python train.py --encoder_norm="batchnorm" --fusion="prefix" --decoder_head_dim=16
Rows from block 10 of the image encoder of a small image captioner, named by matrix and row number. Rows with one number belong to one channel. Each number is 128 + 24 x the weight over its row's rms, rounded and kept within 0 to 255. All counts start at 0. Numbers have three digits each. After the name is the row's rms in percent of the matrix's.
After each channel's rows are labels from the 100 images, of 14848, where the channel reaches its highest value: "responds to" is what is common among them. Only what is clearly more common there than usual is listed. The data: drawn human figures in many poses.
# convs0: first 3x3 conv (encoder.blocks.10.convs.0.weight, 144x144x3x3, each kernel summed), inputs 72-143
# convs1: second 3x3 conv (encoder.blocks.10.convs.1.weight, 144x144x3x3, transposed, each kernel summed), outputs 72-143

convs0.14 113:102187139117130140145140125085107079139134132167085162152121144111142076152138146116146126104116161133126138108085139096149108083125094105129097136128149094121136168115117122150124144129123168135143125196152141125111
convs1.14 109:081071122137127100144101125130119116133131086164139095150136152116141116101112133122127122080076106111071121125108094098133105108104122150078125113090135103129079099119135149101112079110117146143150133169111130123092
responds to: hands on hips

convs0.67 109:126161148129171156150129087141166133102099139159149132121099100133139078122130117124081144142104088121136126141123125128152157153093120095142133090127098134126088144132124160122117122121141133128153138112127100110154
convs1.67 110:138139125167108099114129098145128112101098134098115092109138077147132100124142115124101113091109137100100101137102136131115128118120089151107148122136114111095125195109146118144138133099167150104157109077107145098109
responds to: waving; black top; arms out

convs0.11 116:134149118100158175176111144114069153145129107128120100160105142174155131118072140151153127095101146126133133116124134148099163184123141118107150081164133098134147121117133144081144143152120104094127156139117162127190
convs1.11 115:114106099095123116135094079147111113096148086119123120108107163111137124083132123147138097132110061155111126134121099099118104140103131128108103116104118126094123129113149167077122125124096142118145139124085108114090
responds to: hands on hips

convs0.133 086:124085087131131120132067136125146149152113133142111163150122125161143136125110109122138112134102129154146142136121081109125127098114151133126113086182133104132116120130119182119115120098115156167161140117117113124123
convs1.133 097:138095109144104177142131098099132109129165159118142166159169116104149128095154116090113130135095141151105123137152137124108124112162149167145167110115133095091127113130116116125161096105147096102129181131174107122110
responds to: grey top; hands on hips

convs0.111 102:109174139117131130103153149143134125097115066123147146144108142148172154113142126151145124155150146138121100120114131128114127104142139124100134072091141102152096121134112165107153110107156144152127119179141083151173
convs1.111 114:092098151082119130120111146126079116133141160077168136115098143088149111138128119134101084123091108117136135156134133118132120109123103148097119130110183151152050134127099117137127139115142130107119094104103076107097
responds to: sitting

convs0.25 093:137112140075094119157113142141119184134153147125096111113122130129104145113139181120129100114155141102144110102148096141117166100154134114071135121185160102118129120125148121121125119129120098085137120139147088158171
convs1.25 090:166120119093106163166124109129147137120153126090142129099106122088155095110090119095188116142110119106115130050121102120138115136157109131097091125131104109105113121123091142139103185162107174145127131137102063125131
responds to: teal top; teal trousers; running

convs0.77 118:132185125143104099126100159103167150142128067115127122123120140161121082097139126116143104115137124097088124121120106119121176088133123108097146146121138109110147114159117153118115126159112146123108119129129093171133
convs1.77 108:155177106104145118099092169146134124138144100109120097117119113122114139130120103117168106127137099122126101144151139127117190106122101114128143116111082128155145081071115130113098141174103122160122121092139142082156
responds to: hands on hips

convs0.79 088:129153142133128128115151134136108099125131103137159108111154125117146094129090120165117110141183157099130138120123171104126121181146131084075111130148132127191109163128119096095126130079124114140177163119137108100142
convs1.79 091:121136128125101113142176119159108140084104140136168115161126172129196151167153105131169127159117081129134169138127081121119082141143111163149116108139131119103119147147090145123148113139181150111124141149105053147090
responds to: sitting; blue trousers

convs0.82 088:136119150136180121091088175125129163103139100143150084150141140143171122149098127158101111134180123109102092135082117113110165133120141074077142149112148129134131112105146142120106079118122106118083164141088158113140
convs1.82 088:139138089132141116162157124113119142109156122111170162137100112144160090100134154124160082125143072152121152120134135149122171118184123071118111172148118085103159142094118128126123151193123133115119142109179095093108
responds to: teal trousers; kicking

convs0.15 095:131072146051134136120173082119146121093122133107128147131138119097144126100170155092116124130114126101116135108127119117151100107110150111105129141096152097086122118158118179105138097075129140148144122154134110130145
convs1.15 096:113086123094110121132155129139104110091129097173152122170144133121132105152159149184104137174134167116142090118170165113158103162109121141117098116106155149148118112126124139109149125110157136160095124159133131143163
responds to: grey top; arms out

convs0.94 105:103124138126145092094112133124151118144131151133107152076148131133093115115105149076118143177137108072140138136129115180101108102120107113149105104106110122104095123184106149174113099140113108110169116122144122145075
convs1.94 103:109129169123157120124101117133135140117109157152123108118116124170123124103155143111123099144176130110085129118168140119110173140153185069125130154137144081109109158116141091156108152137144167114113087173124163140133
responds to: grey top; orange trousers; squatting

convs0.59 091:098094152125120137107152136139143095136121152165089128143149122115090124100107161114120118128104134162084107093116088105145154121142140136136136123108102110133103134112110115136119155094148132115167146135159128087110
convs1.59 098:124154145120151107136059136166141148141123125078132155102132146164166161100147114137133114156140162146158174110139135142152135109101151117134128083128159166117122177136113130131152124120148130149112156096099131167098
responds to: waving

convs0.54 101:099139111128121139113109092117142174131106133131134094124122112140127120149097130099157098136124138081120116090124118106120137146120115184105115124161144121141093152143089092122107114122130110136040122123141157157141
convs1.54 103:159089115123109125118117135121111153135136138087145118187158072138142142117110119116123072118083145107139161162132130087131114126125170128107120105177132131134156081143142124070132081156132106142094096139175114125133
responds to: grey trousers; squatting

convs0.87 087:153114080157121125128151138127110142191111094131184146140149156107152096151106141117100141105124143090147115142084088098124106165154183129146127117140127102152119142128103148099170145123141113124134148124144161114145
convs1.87 106:088075118097132130114106118140097093135109139139108160149128085116102081188160148133116116171137141143148102095119142138097080128109151132141119097153162092125112115148115157136143114133113100114107157133144104132153
responds to: hands on hips; teal top; walking

convs0.103 099:153109123133121103152089122124172090151122110112103134092121092149118116131126085095118071137105117131102163101153130112116121161142137118141112130108133178102108112136144103157110147157097138118161102147145094103138
convs1.103 101:149117175113122124135114166112140092113131121150135103148104164157072132136124099134134110164107134107096144134163115123085149106094156177147157160135159154170140121137137097125131145164138167146101144167139150143098
responds to: grey trousers

convs0.32 106:138100101099066124153103127144129095136148147107130139142135105158119130132092095168124133177135160119118140174134153124072096136081108121122128112117149159113136134140163132125108184144141114152143134106108151113138
convs1.32 091:128117118084093171118103122152156108102115120142146085153147153133070157134091143052149138150108081150126127166145122085089130119071132141145099180104117112100090158115119127134115138103098151115091144098126114144121
responds to: grey trousers; red top

convs0.140 087:153114138111107081126130148128105137125073149141162146115136155100166135115104137145106138155153141137116126138120131102139083114145127152097127127147142077121116136125129092123090125127158113168109112157107088180154
convs1.140 094:135147141129120102129168135146129130109135152093096123109138122092120079179160177130181100139138090142137123138110148143171108135161124153119051121148077188124082150117095140133111112123132101096147108077174105162145
responds to: hands on hips; pink top

convs0.131 112:120173150147119161147139156153155130167126130144142111127130104109098114135074140160074113132107146101151109152095157132173176131101159154132123108144125148087119130116120121145139140172132074080097116093132173161115
convs1.131 119:131093116128112139146099119142136139128100120098097159098174129110125118127155114153072127122107115109143124117115123148119154143106147120106123099118092103073092098104104127137103119080117116109103081101140118145146
responds to: red top; lying; walking

convs0.44 098:085181124098135129105150144144120144162128138133100122128149139137157123141131138143137139077069098151144131121130091129165134166094154143115110159089149101131125171156140131094104105138095128133107133110180086112134
convs1.44 096:115116088094155142137082138078156116152140090135120103127117134119105124140117156128154102141128123176135114143158138120146131150112143119120144152078144071084134118161094158113133101199112123103096152152126110142129
responds to: grey top; grey trousers

convs0.75 089:099144128169128122132184152140136105115117154152142135116142155074127126132101113116087101143164137118143154136134118154115136148152163082104127142136163152159110087138150139164124118079131093169149119122073149117129
convs1.75 092:134104158128105128119119133123134131098107110120073143085136126075104160135131143106156101149124088118128153167125121148115110106141098136153112122173153159101136127100099098102136113140178112106113128116128091120158
responds to: sitting; green trousers

convs0.70 095:146178133104113092051092134132123152106151148131154141119132103118077105070119157118110179118131133112112137142131106123119118140122098160137148125125136084165078117134101105149166121115085161133143118124119119134027
convs1.70 106:113150137168163200119109152142150123125133130174134156158105119161124137169116114145106141121141149157125151139102169131144164146150128095131111138123115080117182090113177133151139098126130129119125108150117139138106
responds to: walking; sitting

convs0.127 107:118101111101079140139165117111134127114145154129127127117081099131112145141094083089141169134150130090098116134131163187124132115098132134118125093144147118122123125095124101129110159123132141138148109102088107104106
convs1.127 106:168130160130124112093104144092171159132101168184096132102115081167179165129120154183104151131128114101135189160089151141146102177112131142141132126142132123116117122121115120136120165091123153178148125114157138126111
responds to: grey top; grey trousers

convs0.46 100:088145119155117139108133127112149116150142129114098162126113080132145158130089095124140134116096130105150176104101130141139125154119146165112141124127110130113122157178116106159099159110113137134059116110106127107109
convs1.46 113:162086147124098120115138134138129073123148156099169107135158100111091120131099110112102099130119167150100178120158138139170103121141154112133122178146124099117149139156140106127162103119119147154096134129136145164150
responds to: grey top; grey trousers

convs0.56 094:126142122108106133198105156087136108109089114098107122113115109124148067075102113125137106137160126126109128124119117072144104124144159109127088154092158134152110121109123135124118157160139116143075166124138115127093
convs1.56 089:147148123092125104100128113160132129179106197161144121128117131126167128162111124152151136158124168103110111115155114138143149147114112137146131112120070117107115110102145096165148106152140125142132148125142128102142
responds to: red top; waving; standing

convs0.39 105:109140136108130075141126116147137137101093096111117111099166131148172117135118098129109097168127117101150115131137120135120142139141154093098134138127117127138134112152115134126108134187096136105119119145156101145119
convs1.39 097:127104141151096127127110181096128093115104145165074132106128115103090143123114134135142117127116130126129133140149113100112084110143116096145161149148121175156108113137127132160098152179118185114120090133103206158138
responds to: grey trousers; handstand; grey top

convs0.107 091:160141132096117099125139112099148150108117095086134113136080145132170103138142134133144092170148147130130165117121120102141131123156138107110110198125092128122139132149095158141103073099119060113125123101114092123107
convs1.107 094:149190142146134101101105158111132146099112130159099138164114124094167132168150154121135092132127159121152097167155167126116163083157099131164115129113137104135195150139127096134085110130149141108110113087119123126171
responds to: grey top; waving

convs0.18 095:129114101124107158126119174150113118115142142135129165130147129122130120149090128149124101115138153100142110129129125121137130092112135114114123163124148142095125126080152156114178094157169100112108098153146147132153
convs1.18 092:088099106128117146064161139139108129121141122097145104137126107083101126135147139105123119136163124144118134160148141110142083082123124140150096159125138103135111132118092110102115111140137105124116152118139113124178
responds to: green top; green trousers

convs0.0 102:128124117117101091124113164131100108127102100120105147140114123134164109097151125158108071144122155104126173142101155105118148145151119098144114134096090106109112133127147183117121148132131158140109156110104159129164
convs1.0 105:143143132130111145133127122111119118124164153101149118118092130159133124153143133123101079141135110107115090105140162122112137123084102094107129119112123151143126096130157126131120117154121164112084109147205139139140
responds to: teal trousers

convs0.139 091:111145133091122168132104134128091126152145128074109109102085140115110131131127143132128167137117118168161101112109100117152136086109101117108148126150140157126121126134120084133117132160117103088100146151197155134147
convs1.139 089:137112122163169134131134136144155110192112122140140110144148083138130088122111118131178104079132120120075117081106113106125163121138127139098164168134108149146125135124119123135115115090110155125154125087133055111107
responds to: green top; purple trousers; lunging

convs0.130 090:133141131121109141140115133128146163153143164100152121128100145175161094104097112143130142128146096152111084115101150147144075098160143109083143125091133154122149111125169125139125117133102149162114166161135138148156
convs1.130 085:090133135146147112128117152135136132134115144132163110150105156112143125073121168116120136087104128147158160133116112107140136102085138166128116123125082158118092155151108119074130150080164161087148088141128068133114
responds to: sitting

convs0.26 104:099116119144116134151106126133155124113136158116144071134126127110109101056095151096116117126146117126144131121081114116130175116141146125126155156075127106130113158125136110102144137176107132149117145145175131150115
convs1.26 124:088114139133147109143146124129120118101086121156153138140135157140141081108134084157078108081136118102094099112121136140108083132107104086097146077118116113141093102070113121122117173097150085117096118129159090103102
responds to: hands on hips

convs0.78 112:146058088086104121149096149128153151091159163110117199120128129169131110133102145134163127124127139093167103117114107115110125161107121133127143130103160171134109167139174119142126132126097114156101143160130134162152
convs1.78 106:141138118122117114125124094115129124098144135163128142118103132152104106108102132101149123128143127065034142147118123117076105137073116123123108126087120102121131137147111131120101141104114130140141108111095116134069
responds to: grey trousers; squatting; grey top

convs0.69 101:113144149144109157107109111155156182102101098128133140140154089155106087097102125147102097114108098127124106131142137154117146112102183128113128121116122175147114149136090153129092155110143114107123100119105150198130
convs1.69 091:126159111172180142118080112110137133113101123120088113107171158159115060137125126111092107115176137136164134126110155125115143116145130127142153122136155092121112112121127152108141121147153139140102114165096180166173
responds to: sitting; bowing

convs0.66 108:137088101121175136124096168143126149122129140088154110123147074138116092129113142134154100155130131124146120129115119099058106118119106112128130067149151166108132105091121141105161112131107087115117126137133149129109
convs1.66 096:078165102163162092159130138079129109117116154139097198120156084150129106112116148119168135126125119110142172134106117170139135159112114127114128137140160139148163167101160171115113160124096126118121114123096106133144
responds to: green top; green trousers